python train.py --hop_length=160 --win_length=400 --task="enhancement" --upsampling="transposed_conv" --learning_rate=0.0043 --one_sided=true --max_steps=11200 --epochs=55.1
Rows from block 11 of a small spectrogram enhancement model, named by matrix and row number. Rows with one number belong to one channel. Each number is 128 + 32 x the weight over its row's rms, rounded and kept within 0 to 255. All counts start at 0. Numbers have three digits each.
After each channel's rows are labels from the 100 clips, of 14976, where the channel reaches its highest value: "strongest on" is what is common among them; "lies over" is the class under the peak. Only what is clearly more common there than usual is listed. The data: two synthetic voices taking turns or overlapping, over music, noise or silence.
# convs1: first pointwise conv (model.decb.0.1.convs.1.weight, 192x192x1x1), inputs 0-63
# convs3: second pointwise conv (model.decb.0.1.convs.3.weight, 192x192x1x1, transposed), outputs 0-63

convs1.135:130111085095103099167139150110123123109127155102158138054127171137145128146179164090171105116158126138109109133144149123102107107148156164098078139116087123137184088128109115127165154129155083
convs3.135:105171154063110119077123063110111148134146067155114116145156134099137153137119161142090118129116094127109121144137160148123113167086155140101159126117141113143091072104142128117118146144113145
strongest on: second voice: none
lies over: no speech

convs1.71:168095111115090176190182099177111147144115128159173139115118126196142118196108157066130187156112125172118082111096189114181176119131142127112134129110158132118175174117089121148198131179142121
convs3.71:053066116116120117179172103144126146113109143151139146130150118091078099094167104152135122163163081164106142087082125124155145132136146129140109087092139127074167131130143149152176144141149103
strongest on: second voice: none; rumble; wind
lies over: no speech

convs1.46:136086108104078122134078181154137103210086116133164111141135160148146146145188159133124073118169137097191136171099059111124112177128127169088125139160162153085136131145127142200141144079107117
convs3.46:116126118128157198173150141087150128134168110164115199135147139105148151118103078142135141168129154125129134130195181117119111134194138107110079114101082190127139124095120151053088126094091081
strongest on: background: none
lies over: no speech

convs1.154:096103136121133123151095146109107092056119116084148159108149139104172145119148148169130111107134154125128112174139046052179154152127088121094087116128137075121130188076122127107083121080117127
convs3.154:107122126153110087125123154093110128194133085155121065120124189138134164130154167160144192131121104118122170137131107068146162140130129155168104135075112080189119169134131196116155125138108175
strongest on: music
lies over: no speech

convs1.42:145104093118136175154203111169041105084165161146128136144134168132157132113162146102139107141146137152143111116140135108133170176135119117216109133143100123169113127230124090118161096134129124
convs3.42:078077080126063088119127113111082108174193037088170137101111146063107162131126093127148100121159177114106136189116095130146103121108131140166101087113099145126128117145128171141174120137164085
strongest on: deep voice; first voice: deep voice
lies over: deep voice

convs1.133:113108132171173159116166083201042120129101175103124100165118126076114154141089134148130120115067150126162160178156155172086170181175067125113121048130134143142087121121158097130133118127092110
convs3.133:088151133134105090124125127148124125102088126205158070118209081095136143109139083085184119145112083146182154138145159137129120167141177102085121124089077133107148166129178078164115148165066124
strongest on: mains hum
lies over: no speech

convs1.95:145116133125076112063135136120161066160134101107175111118141086104112134120122111157127114157129105124114092105142138127111128137152100109136155167167146117113151138169146170139067133132144193
convs3.95:076109119126081184092206150110094162077090090113111102134134128097120156124124115173127136139158137090113178116153125103088145180128101135104098197154125149165092068184168108129192175184107108
strongest on: thin (high-pass); wind
lies over: no speech

convs1.72:160132160149108188100123165146102162115119177106134157174137091115079089173134189078126119123137143124121098119168135125169163077117106130063057149086165125108169142114138139163068116133191168
convs3.72:137110115166131123138098212156208127147099129117175218136168151115163086118132075092027138149126119092129125136117136130101110129110126115062111112224137128155148116108128082139116103097064108
strongest on: background: none
lies over: high voice; child-like voice

convs1.21:072080149118128171140238096129111077096070121144119126098140156154148122149105103169138114143114104147150186145173136173088134163131167142151160133140149094160127127166152060175094080089101112
convs3.21:048173146118100165141179150128095090133189106123133049141110133127133166159130131113103139171145132104115109164107151122145085125081048155141106132137154136117111107102098123074112115123116142
strongest on: deep voice; first voice: deep voice; background: none
lies over: deep voice

convs1.25:129164180163094115164167117134142115109066136094111104107180161131117126099107080127104159143132106128127142130163081182047126179123175133149165123148170147159166093148125128149138140126125137
convs3.25:088136126060120150105203123066106118172160064133096110167138154131168160116162088108131069128128154170124108167138137132101061132080047116122096141113185128141082133111129117050132135150129074
strongest on: deep voice; background: none; first voice: deep voice
lies over: deep voice

convs1.55:125215109087170149130140143086101127118125177141120100082085098127163145101153157130161135095142132186109126182120089130138073138156143144142144055121125122124146111122073149170131076175128082
convs3.55:195162132080213094131192147112155091164149168136176101139115191105112124112150071167107161143180125141080155097082165160132142173113173189127119146079117113120104174152142069142095168133093102
strongest on: thin (high-pass)
lies over: high voice

convs1.132:119164031132111191124153154143120199144098146117120119091023160103124117113103064140140114165155153162091148121121111164181136131116128117178155138105174093154151148107138146126080107122133161
convs3.132:127170098135110172103110124141102166147122131090109129172148124127081112084134132153148110138118113097100059172113122156127081113132155193196081118114156148099170143113104118122134055095112114
strongest on: background: none
lies over: deep voice

convs1.107:116126077102186128114138135120119117136101210091167074097110057158182147150116150083092144175118150130123135171062096130088181133116065128118154138094043128141091126170122121092136068124109105
convs3.107:103092125133101137130087170104126131138055147133127118161074130130156117120081098102040110106149096106140138151101136150101159118224061114151078123170100089109096138126147131161134120167142105
strongest on: first voice: child-like voice; clipping
lies over: child-like voice

convs1.90:164118093240107075085102095119094107186148136130129153146086163113106152123137110147102072097082132152155131126075161129096109087102145054099152059140153102159103119196128097112159091114111121
convs3.90:040098162130116090146134127118056141141085085125139121108121116088086143107112094130068068158134126119125139109120159147138128080133210127186079082125087172130126108174171098193225143156122119
strongest on: mains hum
lies over: no speech

convs1.103:144084084156105160122110113157145118148188175155155138167076147122162089140153177163057077105134143117120168105161144076129075081088105078112122146112075097133113089136096164161132122072142150
convs3.103:195195117181117162098103176158153140121073115149078094146155163114123167159131175129203104070130141131137172075138122118160125087120137111099127159182153084148062086133084152148148109091157108
strongest on: music
lies over: no speech

convs1.34:150088128133133136115105124179096146086174160116136129142048093114155117088099123099149059158142132177160109130145188103153191113114157112130115150124139121157104156148136155177142141141150102
convs3.34:170094121100100105136116137125168068109081137150088141136124185153116153152110041173109137000153111153118109108146120162144132160134101106145107174096141135112089090128102096202130138121150099
strongest on: reverberation; background: none
lies over: deep voice

convs1.75:088109071083171142125088093095074105117105141076101145174202128105080135114088117117129159108121029086104078147166138098087116132158148151129108167144133113109065112143146155093158191122204081
convs3.75:120102149156129117124222142180131125116119089092116188100086124098096128114151141118156136097146112092113161127147130107119081177137138126131128199096114147171150128148104123114123128124161152
strongest on: mains hum
lies over: no speech

convs1.165:080082137144125133115127192136086092162109132077146154124079149116109111132210097132156170114121094118129094102120191132113064109156087177150088069171140098063099065146156156118150132081144166
convs3.165:142186125148100099158163134097148142185125142114160107142178107133160065102169097153161157096098084107148113142143179093118148107176175091104169107110124136161165106122147150114113150070143175
strongest on: background: none
lies over: no speech

convs1.158:107155177169155183170163090135127163102110133164103114138160111117097148130142071172088096122124120192138046117154134138128136121172146133095120104156105091112140144155130151123160097189087105
convs3.158:163166117170147163161082173097216105177125146132104119094196189145107105128092151130167159129153130162162126090116148091121078145145137084118100192123146143142167142185122118159146155135141085
strongest on: mains hum; rumble
lies over: no speech

convs1.106:178088145079150106128122076118161124139130125121162107119173118115093110134112157155145139110104186088186175113135140150097193177184130094101125169126138144168155142101158071104073150119115098
convs3.106:154164079174095152113110086100160165091138134096177095155114154111098180116166107104155152157091050097156129127065113094075136116115085110034194103121129112144134107139154138122127113157115132
strongest on: deep voice; first voice: deep voice
lies over: deep voice

convs1.6:133200145085187182150079031138107087136117164114078132133121137144159112131078105086105102094102136110067153101170076121084081097033142100168175144161157115203105081169088073118145130092135119
convs3.6:153167175152118135132136124113128179116189167164104138136135109165088133129180068085085202125105100112142053109124156143151135127160102161128135147091164103137091121118132136141145116077140171
strongest on: crickets
lies over: deep voice

convs1.15:055049086133134091163092101175132126099130107105087107057097162124147185137152113183168106157110123112145136123096148106078181132160130140115154066164048164115112119158154183140096097107092142
convs3.15:193150115142111131122145096173096188121087150145136149069173176092131093105135094118124094086086133128143164129099171109061110135122148082132131073112088151133154102148118105197115125099120118
strongest on: mains hum; background: none
lies over: no speech

convs1.180:139097109128173064124098135088144109198103142163203073151173155174158165133101126106094130132146093139191157155161142116106151164115129157115195109105156207147152124105093130085107168112161133
convs3.180:163097128096089139112100093068145089123145094116064109115164106176130142140123123153106077098164142099142101147127206099164134115098101141185082127159142047095139152108138084142139121124107148
strongest on: mains hum
lies over: no speech

convs1.138:159167128130118163107182112142157146156126132152160072128119137139113125122053158043133119114085159162104088156162108135166131116120143112112184157007134084121151126114161141108127099128098087
convs3.138:081029149156108131153157142155134134102117150138169130153096062129131073128116108144100141115172126177084163081137118145071141101189158080166128120201136200096192093122113121174142186114156112
strongest on: deep voice
lies over: deep voice; low voice

convs1.73:120109085136131131152124124067169150125083200168151131036095157255166151110149156137107192125052122172174148112091145158125085072154123144081131112129160114148117086139149139110147127115117144
convs3.73:087134103128161172085123086148134134122187114118099154079176112142132117069125145114152074144077176135132144143111207112149128117189117153145114097127050113139170154112125126184171102131085110
strongest on: thin (high-pass)
lies over: no speech

convs1.56:164112085103105105093114139157122089131093124135138124128123134157108135102137151089067124117137086104073049126095141164090122101095121137094120191137123122126145160172080099135142117159159130
convs3.56:089158091146109142105148170144081153092088069094070109082090147125107117085120131139114164109128124143138173127104109093097121157210162088169120205091148176128138074175158158132176151154098114
strongest on: thin (high-pass); deep voice; first voice: deep voice
lies over: deep voice

convs1.145:206091139198102062105093135152132115122203192138247076077133112134156129146142147058066123143131087165109102167069100126087183153152115116092122128121128166117109160109126097177085145096158116
convs3.145:182079164126144179103079101119158148125107130090136092165117150084141135147107116130142143156142131120122117152109115143114174108112072153106095142140167109099095176128144110097144122071114170
strongest on: low voice
lies over: low voice

convs1.152:149124179126124157137130117136145042127124161142117113137097147142165188137121120115146119161164112146099134114150148081122159133083185121116160111120149121101148135216159108094043152190091150
convs3.152:159176096112132155126102102083156073083122106082157093179156173136182144095105127160145134120146211093151131117134133121084128123159104140103123187103159158106089132086191131142180180157094121
strongest on: deep voice; first voice: deep voice
lies over: deep voice

convs1.113:084156148094128186179163201141124176103126097128122132108058161117156168140161156106159120132180130107074072100156070122178121202138113177115138060168095168086096143128126198191148143130126153
convs3.113:135139134099136160163109143150131136155123166158095131174160132094124101152102091117119152172182106142104162068120145182111163116115159143049103152140199104128161166134124121153173129110102101
strongest on: background: none; second voice: none
lies over: no speech

convs1.128:171175140099126115120123096124116119105173132080133096094155162118094170168079117120093102203097130097102100137171082115113133085113146151097157145116150116169160060215098131156120090103130156
convs3.128:144112105135152098106116071107123108115116123126104096140045114163096123112104088062065082063106139093144163122109133121168131143164108081085222089135161187151136122099134134125096127126173073
strongest on: second voice: none; thin (high-pass)
lies over: no speech